config = dict(
    activation='gelu',
    moe='soft',
    batch_size=384,
    lr_schedule='cosine',
    final_lr_fraction=0.1,
)
Rows from block 2 of a small multi-label image tagger, named by matrix and row number. Rows with one number belong to one neuron. Each number is 500 + 25 x the weight over its row's rms, rounded and kept within 0 to 999. All counts start at 0. Numbers have three digits each. After the name is the row's rms in percent of the matrix's.
After each neuron's rows are labels from the 100 images, of 14848, where the neuron reaches its highest value: "responds to" is what is common among them; "colour at peak" is the nearest of a few named colours to the mean colour under the peak. Only what is clearly more common there than usual is listed. The data: drawings of small networks of dots and links.
# fc1: MLP up (model.blocks.2.mlp.fc1.weight, 1536x384), inputs 129-171
# fc2: MLP down (model.blocks.2.mlp.fc2.weight, 384x1536, transposed), outputs 129-171

fc1.514 073:515458470514499521495480506487491523547506465480472502520501480528481469506497520479525515483447504475507493511530501520475515522
fc2.514 073:468483503492506531483500500468520514503483477503483567521427519554493500461503493537526499507475489507499459531505464451504534492
responds to: purple dots; grey dots
colour at peak: grey

fc1.250 027:521515515504500543513495543514478504501507483461494516548484516500507500500505478522532472473480466487506532507506564542488559503
fc2.250 025:491533490548520531487523465456477563486490513525488481514485525504529497483508520488508507499460488480517461468540494553505460444
responds to: orange dots
colour at peak: grey

fc1.748 096:509518518498485519492511482503452555511504511500492483468518538529563460533483497510531463474468508520534527495493487484502495498
fc2.748 087:498519495475527450525461494512519505523481485527499483480472491509529532495465504497544508526503515493481477485533510521504521475
responds to: tree
colour at peak: grey

fc1.422 045:518513480488491491473459555526577500546464504531537494488515451451429512471541495514501513514447502495519526549522485505501539530
fc2.422 044:530516515529459547468501525520504502491520448517476467492494503545528484494472536509537505493487481480517494522510483487512550507
responds to: green dots
colour at peak: grey

fc1.34 030:514488493524533499535526533471562531448511527513526506529462504524549509483516482444483516490493485505514512498513514513489524469
fc2.34 028:511471513442489502508554502534459531533508463460495452472501494512506455534507505501497481477476529494476545481501477492519477501
responds to: wheel
colour at peak: grey

fc1.264 069:489476523499500496504507504503461510466469498476530481490505528494474466468546500446495501485472548463497497519496497495545547500
fc2.264 063:514530528518509507529510494459487465498492512446512527474462493474502504503476468499468522500518527549485454524489494468486487508
responds to: white dots
colour at peak: brown

fc1.599 102:472530500463525528452504534512475517561489515513492528511511502451475489556465522529501485508485484517478511512485491490501479482
fc2.599 089:525509508513545495442501484485507495516480459523471500489482501494471542528459468488545530519484492475478512471473481463515521498
responds to: square dots; star
colour at peak: grey

fc1.153 068:529532513494476478476547432472471518499481486505499461498508471509505506504482484463557516492510502512503477490539525482493446482
fc2.153 058:496520518497511518501542528491505523524490521494501477505484499528512503464502463466436503503491500501495487512511483528526491500
responds to: blue dots; complete
colour at peak: blue

fc1.152 070:491467537501508470466532497484481470431496509507459528513482484511470503534564509539513537509488514483505499504460519471509502504
fc2.152 067:488562516491511476482545488474539517484468468444484490502531536493518477478493506435554518463482521506496531514480501518503499504
responds to: orange dots; star; yellow dots
colour at peak: brown

fc1.223 123:492556461536542481503558524518491476520507553472527486505491477523487480540522487516499529480484518510493491524463517491505448508
fc2.223 120:511490474518501495479454455514469523511480495504480570471481511491496475492453525524526504545536510506449489476500507476523501536
responds to: square dots; grey dots
colour at peak: grey

fc1.569 192:532485484454492456482533472494472526487519502503465504499459457509497455492490467506518532445539514549523496487499498518520533519
fc2.569 189:506509482486463478478519523492483491492492518502495474508512518491504543508495496524486514469512491508530471521453475521539485516
responds to: blue dots; purple dots
colour at peak: grey

fc1.504 119:486481485551474477489507502495534496493491501497466499470472451515472509493516516483517513511433441496484471520463477515475475489
fc2.504 118:523496505518516496515517493510495528492506475509501543495477520473507482494520474516538564475535511499506509490527510496543528499
responds to: grey dots; star
colour at peak: grey

fc1.396 059:475489499507474506536503497501529495545477461479520510525468514536486542516470465520531505503505533485522552512494474483478494519
fc2.396 055:501518476529509504489487500506518481481521503470513504541484486494514467476535496490494497516510507482501536502521499451506543526
responds to: square dots; red dots
colour at peak: grey

fc1.406 124:461518519442451501557550499506466468557568482496513478514503487490509478504485498471495518501478514541517495516496510477466469506
fc2.406 130:523518504463483495466505453491541535491511523413528524589491505484494449496466531503503512525503565501459460535440435501478496535
responds to: ladder; laid out on a circle; eight dots
colour at peak: grey

fc1.347 112:500490518496502508520521499514488536456477497474485455421490479568543484471522496532501500517483459497533501516504511534527521496
fc2.347 115:478521460481489539512474505481517469476497527528510502506518501467498529556493493503482496546540517496467491463481494473487407526
responds to: tree; six dots
colour at peak: grey

fc1.348 084:476489488493466524466503488466478475506517464497495493505480523547482548454509508470489468484507497494487532494492463498523485520
fc2.348 087:491501491473516482548507522474510505481533512506509482508502521487508498484549484465504463498517532484466481464514488508522503474
responds to: five dots
colour at peak: grey

fc1.453 115:507521497499505506473542475549504496526466508509465524480485500528506504495493448498456494518497532524514495527467495466485510459
fc2.453 109:487473560530497520509507494501484479506482501526517510525501528498517498513473544472480508447486513448506522498512476517510502500
responds to: ladder
colour at peak: grey

fc1.333 084:454502513488515475508515500532480520513461482443475490509480491479533514554512527510537501497529501477531499502484490537449526504
fc2.333 085:521514489485525512483523507512468477470538506470506463508464512503513502527501509489535536502477466520486514547501501493506458498
responds to: square dots; star
colour at peak: grey

fc1.51 095:484507463496535449469542458523512522530484473475489534507520514496475528485506510554523508512484515521469494511488450521504501481
fc2.51 103:521519524545539473529463510529513490507520525499492470514531532483507507453506515489475509522487503534506483486491534493502497462
responds to: black dots
colour at peak: grey

fc1.17 081:482488456487461526483486468494515528487525523472540561525433501481497484519480499540551492532488500525525503467480489486509478535
fc2.17 083:530487536503486467498554504476468472490490489485507483499506440487533507512479511478449484509479483486514541490489505476496451444
responds to: nine dots; red dots; complete
colour at peak: grey

fc1.430 129:500507491528456511493520493489481500494510475495430459528500503516509494529433498536491502448506479489509496517489540555513535503
fc2.430 147:478488549461527515509520504524488514500496501486499486493508480490510512511496503472522504430484494478522556473487498505485573455
responds to: orange dots; complete
colour at peak: grey

fc1.212 068:515509502517458481503499487482469480571547511524495539477496495489504477490477468519484524479496532479457476519525534522516524511
fc2.212 065:522475508531498461502514505488484509517512466491521487535461483479552476522534530494498480566489467506544476452523458501534450429
responds to: complete
colour at peak: grey

fc1.114 116:514526477496526515439528462516462465489475501532523467504480559497515508478471437498478537521552445519493521495477479423460445510
fc2.114 108:465516546493531474491498467572515521484510518527533513513480523431476535543505540519460542458502483484504500528515492529492470515
responds to: black dots; nine dots; complete
colour at peak: brown

fc1.488 123:520515506478456468520541476520498484471499515530518480529497533471463469519521484501504496523513486533525517494492493451455457514
fc2.488 101:475526482495511460438506486540471548501502493482501516467529520516499470540505479492468541491500531482520517523505496482508512504
responds to: black dots; star
colour at peak: grey

fc1.644 117:525519514528518478489471489530499503467488469502474511555484507545512519498504464460478504545487466512464478478515473528474501509
fc2.644 113:484438493527491490501480515491472492483496501441504465469498472490489494482508531479496486473508534481519529476530480490484541499
responds to: orange dots
colour at peak: grey

fc1.81 060:511469501508452526509492506465482524490503537456515446469466514484491433482516532495484525508497466518478502474498513503499496489
fc2.81 061:478529488493535540502550500458466508481485476503511506510504522468522541513574483528493496520497490533489512502475506520489528513
responds to: complete; pink dots
colour at peak: grey

fc1.234 141:553466493535500490544448501473531521510472479519486472472477478468498495502505472476508512482533524489511490517482507513504486504
fc2.234 138:527509563542519530516495508518501553540459506490517501490489464468530498527536485515445542525511489523492502522495533449529501472
responds to: grey dots
colour at peak: grey

fc1.761 056:511464527534504495471488511528536482528518510485479561528531507530528514491509490492466444474525477514494512514517528499484519510
fc2.761 055:501521502499500512503483492468508512522527515470505507543486528506503493525490501491500490512524502463481534481486494476515496457
responds to: nine dots
colour at peak: grey

fc1.116 138:493504513440508491496538488566459489483519492482505517531539521504495489464481459505499499556493511482522501494529477440463473495
fc2.116 143:527524523485536512496512526506518490517529527492555444502471493463500566516494501543498523440511507508537498539513475496511499474
responds to: white dots
colour at peak: pink

fc1.391 064:527514489500484531483519480446499510512449469481494474523470521487504524498481509532479461518505533523522484496485467490551499516
fc2.391 060:551483518485540490538532518507516495507561561498503502424498481464434482509553521471513468523507477500496473529541504475524491473
responds to: five dots
colour at peak: grey

fc1.414 105:512524518511512506484501470519501521511507517520501525541523506458500527494493526545479536480519481522499438521510506506492476521
fc2.414 114:518467525488501511484482476481488465511485451508438508494493486526490495503464556497483523507498536498476504485513512504480490482
responds to: white dots; black dots
colour at peak: grey

fc1.471 128:485531486466493506530498488509522455507448497500503469495548484500468481486480505515481469513513467434533496518502507548471491472
fc2.471 125:499484478504494504503505501471502504485502469472497515507512522495529541506521478531510505481526502487508523531484508504485495517
responds to: green dots; laid out on a circle; complete
colour at peak: green

fc1.361 151:478493544455473520528513497504502479533479499479503485477549471507482468508558508504497483494503529463526504578495488517489559486
fc2.361 151:551486517476513495477491493484518490518504502500480479497523441516524504490504493520511505538484510442489513504523490510541449490
responds to: yellow dots; complete; green dots
colour at peak: grey

fc1.405 029:551503520482464439492502575509521490519480488515520519491501518536448478528509491512495488511551489465486515472491484461459503476
fc2.405 027:458480494520568484486523510513484541497447482538494486495472478544576481483520547486520450531489471491484526532484521534497515498
responds to: white dots
colour at peak: grey

fc1.263 140:450478513515504447483547466520493516555510536538489503518520466465511467531512483492469466537489464479501532481495440473546456484
fc2.263 137:510510479536466500499504491517481499447537500455473490527450509528522464479472525512507474467495478534512490509507489499465480491
responds to: star
colour at peak: grey

fc1.158 075:486533508508519497485512501502534456475559518451506510489502498509525492514499482499494480512509543534506515478472519517495489503
fc2.158 076:506479498504472550463495518522488488507501473474518504550510502505466511480541532525467512485482427482476491536481459516497484479
responds to: complete; nine dots
colour at peak: grey

fc1.413 132:524493490519454493474504461456534506476528516460534473463494532504548498516519490501495512499535492542467507486478502496492495433
fc2.413 133:505481530460511545467495499539502439516470512490566527545490498459484518499504505512489578506472485502500526487476496474505513511
responds to: white dots
colour at peak: grey

fc1.766 043:532524513506510517499526511484475523519521526485499495509481528503511496502470508475540495505463501507522550498507472482543530532
fc2.766 042:498521532506470475504520476466524516437495468504502477513527520519510515459496499501493553504508529509490490494501520506493530530
responds to: purple dots
colour at peak: grey

fc1.266 147:514482516480499504520488481539520503505533467476492472525532518463474506525509508518531481510471498474513486489490526494449475511
fc2.266 141:533564481496449517540503524505486488475483489528506531497465509521499554499450469515502496506445521514483494491523522528437475534
responds to: ladder
colour at peak: grey

fc1.215 116:468441531524560536478489514499504450509512522493537499546499560455505527545484494430458480471495500507495549489491516491511483495
fc2.215 119:488517526506474448532517480503502456515504550480469502533472466541518475468490508485531456525490535455527512488490533520540481535
responds to: nine dots
colour at peak: black

fc1.739 081:539465506470491481479497511511470533456532525501483481498484523501450524513468489468509501491511492521538518524465479507480523516
fc2.739 073:473500503498453522517496520517531442488496536535477494516489484479439519507478496498484551473476509465504514508493489532528475463
responds to: purple dots; star; blue dots
colour at peak: grey

fc1.358 143:527541477498495508505507443510517513540479487523512479493510510523477518488524481479536501514502527493531511463509500553441492508
fc2.358 155:496461517521465519492546487494501521480512532432452510516533549527495428503521500470499489456486486529548487504535543484528507478
responds to: laid out on a circle
colour at peak: brown

fc1.41 057:452498509534482487518513529532505538553502513488492470504483516500504481519487510502525498507479499462516515468502434482467471555
fc2.41 054:548527490467534484476507500506489527502473515505524480511497531483492493468479454507502481486501493504508507523548496465505529513
responds to: black dots
colour at peak: grey

fc1.655 130:507442542509476534492483468543474500461519474449486492484536484508520462492525526539519469509516550515491478514472505483507474479
fc2.655 130:551486464520512538516492502497501495516509495521538460477513460501530474505478487459462466481521513446491474505503513510506487484
responds to: star; nine dots
colour at peak: grey

fc1.381 103:533504516513473540497523545485484501462503502502533476522491485497487524510513494543477496520462481540501482476517516521555495472
fc2.381 115:477552513509497505509464481534486505539461487482469498495505506512518529480549486482493534507513501498521511479528468481467498506
responds to: tree
colour at peak: grey

fc1.682 106:514527495480494508495490509541568557530512532565513437530512463456505551507501489509495548482473511524526474512495496518460501539
fc2.682 107:479512493486481527529552489482514410515506471466539495488509525508483510518534487516508523528516472532493526511467491466523490476
responds to: laid out on a circle; complete; eight dots; kind: ladder
colour at peak: grey

fc1.246 120:510547498548473470540490442568528521467489516491531495458465488532512491499506514487530497515501542489531520484500524521502509517
fc2.246 124:526477499495489501478512487518472509489486514475503485492557503474520492530473479466509490479474511494489503521538454509522475469
responds to: wheel
colour at peak: grey

fc1.25 101:515536527489526480521508507530473498537529468467485521509527532516496488508443486541511527483468564529483487505488492445502515536
fc2.25 099:533492480481525481493542461461504451504489484491494491521517504463489539515480510506478489474551497527494490496506463481527523518
responds to: nine dots; complete
colour at peak: grey

fc1.35 095:495497462448499462511482510534486502497511489529470505476508441472448451486501544486496458537513499516489481484521508500496515476
fc2.35 101:512467453485541489517549516490512530468531536490532497551509478493497529482497464534496520512511527492486502534514496476471461435
responds to: ladder
colour at peak: grey

fc1.540 086:546486468491514502506518506510514529519497539517502518472498498507515428517503490470484443466489512491498452497517471518498518453
fc2.540 089:509493530504494522455490464523496501503463458522541507513478492532517505492519504510489524521508496473501501474481479493477481509
responds to: five dots
colour at peak: grey

fc1.487 064:506513502489502507489509495515517530490522548504507483526514473515432522519476474474489468488514509477488502502477490470508530520
fc2.487 064:478509494509570427536505495525507484479503492508546449477475472527492528486470496496494444477524479482521477487529480472490531503
responds to: complete; nine dots
colour at peak: grey

fc1.58 101:498534491528505506530490514467507523521459504514534530511524511471492513518505526522512515496485518524512469453446479533506536528
fc2.58 099:533511530514514517503483562529489487532517506489509431506483525532555468498530503489521510502543534474498506503549499443470452500
responds to: square dots; black dots
colour at peak: grey

fc1.174 104:519552505536530463493522524549503494482459511506540541512492500522505470473496528534516517493538487511471516490456494483514523506
fc2.174 096:526479496523532488512512469496504497507463546464527444514492506519493461487507479462514539440508493551478533492486471477554514502
responds to: laid out on a circle; wheel
colour at peak: grey

fc1.336 121:512520490513486513530516482522497466473501506517516546546492518516507555472494504499480471527480472516532525488523485511503533476
fc2.336 114:499536504504555453492489519568506455492528485494489471503527517500456510531516531524488525477518480540509512525491471527543495508
responds to: white dots; complete
colour at peak: pink

fc1.82 135:457521507515516447476468509500502489507473496489506510505450504513437499533537503494520531497554490524534467500481467518477466486
fc2.82 116:497537489470456531534536523519532505546483541498515509483505487522521571485499559540502473522536514472491514473493526516493516542
responds to: green dots
colour at peak: grey

fc1.256 059:487510470524498541458492532501490522489499493491527469477491503483461495508495540477508512537527523479489510494517522531545530505
fc2.256 057:489490511521507481516474524523566492473476499504437508492473547503493500505494512495476519466486537506511525491472550499497491523
responds to: orange dots
colour at peak: grey

fc1.757 022:516508522563493514489505475528517507467492506513503436499480511451519514503497483519522501508541521477507531510484484472512483478
fc2.757 022:493502513465519555448512505572509542476481509515471463479498544436477509530526499527540505465488503483506528495515483472519486463
responds to: black dots; laid out on a circle; complete
colour at peak: black

fc1.573 100:470488482540513527505499550516577503542515468475515500538490505518526495498511486483495546482496500476490492488510474481511468464
fc2.573 094:477511522476508502532507493485484494499504505494483513505500478492475542496519501522492501556485486502481509529513472495485513561
responds to: wheel
colour at peak: grey

fc1.155 159:528487479502480531480499542525495482505537542476502473529475451512463468502483447495484469517469449516525491488474524475510510454
fc2.155 154:528513487456525475504485536483484508510515487535520478533476444482509514509488542493535514487546510520502498495518493506479479525
responds to: complete; nine dots
colour at peak: grey

fc1.61 090:508502502486492498468541517498490506486492535493531504478490495500531467527507535548479496531506502520522505455493499502523484479
fc2.61 089:525529525488506498502523480497479519516480496489491499500538500549501457532485495501498492493494476508481514516450496431487496471
responds to: white dots
colour at peak: brown

fc1.743 015:500525488456528532511513527494497473501506523506496511510479505504508495479506475466485469489478492427519503481492493494482507540
fc2.743 015:435517529503522511535507508509523504496495509510487483529481486491527497491506518490474499497540508491512524483529507482504465518
responds to: green dots
colour at peak: green

fc1.38 011:491566467535526446467532470469475507486496546475508511514508454512513470526508506515489498481496482516503489533509490524507531538
fc2.38 013:527531466499515485479514500470505555462498507450486503534475464458544492497484500480511480483489480508539498448501518495485524508
responds to: yellow dots; green dots
colour at peak: green

fc1.68 102:507462502494504544504508534516512515481499514479523497537486535494507529462548532517534464497508521470510471462535490489520502503
fc2.68 100:538464501493554441525521515493531502515479486503476471493510513495466439524535497494527456501548498513497498509499515465525442513
responds to: five dots; white dots
colour at peak: grey

fc1.32 056:548458495497439478464484468522502521515510514497457485479508491500475500504519471507498549456511485542532481487482509504529506484
fc2.32 058:471495508506520582513522540474480496520512495478489485515503482499498475492510499518545521455517457476492472490502489484494536462
responds to: blue dots
colour at peak: blue

fc1.249 108:490534481528490534458520514484523550475517541518529492490521547504485541457465484468505492483515544459480475513461475478486526477
fc2.249 108:516465482496490515508493497478511516532466463485526532466491513508510486484499485464497478549523533497494463519503493508496502570
responds to: ladder
colour at peak: grey

fc1.500 110:448515500504497523511506497508490500573514480476500483459512512491498473505494494497484523513488484437497481493499489503445542495
fc2.500 113:540505506501528431462534484538510520484487491492448459511465542509469521518517508474541470509468529548516499483492510478477544467
responds to: blue dots; ladder
colour at peak: grey

fc1.46 011:479461537548460469480493496500488469452485493515493492501544518532525475515497508444500496504521525490528499505507473504479529475
fc2.46 014:473501494528507533515482470461473499467488481485501494493495469500516482507482491489487508516519472512512486522509478506475470522
responds to: yellow dots; star
colour at peak: grey

fc1.53 079:534479494479488485511473475501456543479505506491510501497483535469489508466497483467541482495475499473507496450542541507512500507
fc2.53 075:508484481537464486520520535505514467513462510551462491489493526519539535525454524541513492502509485507519479480532460493450461478
responds to: nine dots
colour at peak: grey

fc1.715 115:509483524487488480496530465480507503511511489551503488516477505500473508489475506509542488503538525517527512471509456518518486497
fc2.715 111:492513489477511498498499528481480505523502556465525490543485523485511526517468483548457502455528489502530504509456492505487534447
responds to: purple dots; blue dots
colour at peak: grey

fc1.635 117:495519480474473548492515519480531502484501469535494475530528474477485500503468481472505511514498524463507505508515512532445440530
fc2.635 125:499542503513473497499511481565482478492492553490518497485481525504488530477471462494531480501510497540469545463525529494499535533
responds to: laid out on a circle; ladder; eight dots
colour at peak: grey

fc1.637 117:500496452465495500467506544503525508442472513519476509496486471518530538489449522526488528503482509529520539486520481520533518476
fc2.637 100:428544517539448509531526537487506480474522518538501580486537517502520524488488522490482467481472515479506511516476485539544458527
responds to: purple dots
colour at peak: grey

fc1.205 109:517485497530449522479503500511501523487495530498505499481484500492498485503493500479472453511516499506556510519506525470463528474
fc2.205 097:546529511458481450470511511533452491497475446486492484514488549496477552464498496485481496532487516490465511493505524515489458595
responds to: tree; ladder
colour at peak: grey

fc1.531 069:520481494507456453556517521528508540536507551535464491497510492497513473501438504525520481495548490461511494487521516497481485508
fc2.531 062:491494505473505477533544463527514460487500465442487526510507447497493552488515488479484480462528520510515512491473490443517545514
responds to: grey dots
colour at peak: grey

fc1.745 092:528485505492517511547525530511459511482501474498492467511536474473477513467517512480488502499483519514465478500482464522479532485
fc2.745 092:503490498486479491472491466468473509561485501501494510519469534506507482461478490517490515489501496509518496494499476524500517501
responds to: five dots
colour at peak: grey

fc1.642 216:514520492483481477474491431528472513497493460516486509525503471520469494524498523534494519480481492505514491501485488494506461544
fc2.642 152:522484507515507489454457543493496511530496485528535500500500506519460496506509493499508518491488496504465498494488517497519521512
responds to: blue dots
colour at peak: grey

fc1.505 108:517511521488493492505498514552477522523517485476540510469505498527473561544501447517518516517513523541495506518468464466455525523
fc2.505 098:510520481545523518508452509516510529467560508522502495525491472522525499508492496471494490475483500454457519496544438507487464482
responds to: black dots
colour at peak: grey

fc1.417 116:520494507510471509484490499512518478523513497499485507467535467536497495481455510523522496489498490539460486496444522510480522498
fc2.417 120:489518523466537468489491479526529500492496527534509478510517505505447502504485490525500520484487553487469570488452482513504479500
responds to: blue dots
colour at peak: grey

fc1.19 117:484534503493469494530501464483499488521467524498478511489498523482519507496508555472457486493547498517505493467507493500478522499
fc2.19 122:501520511462452511515486509478501507464521521486525523479527545494529500487472465519501483474458519501499503537476494464513546482
responds to: orange dots
colour at peak: brown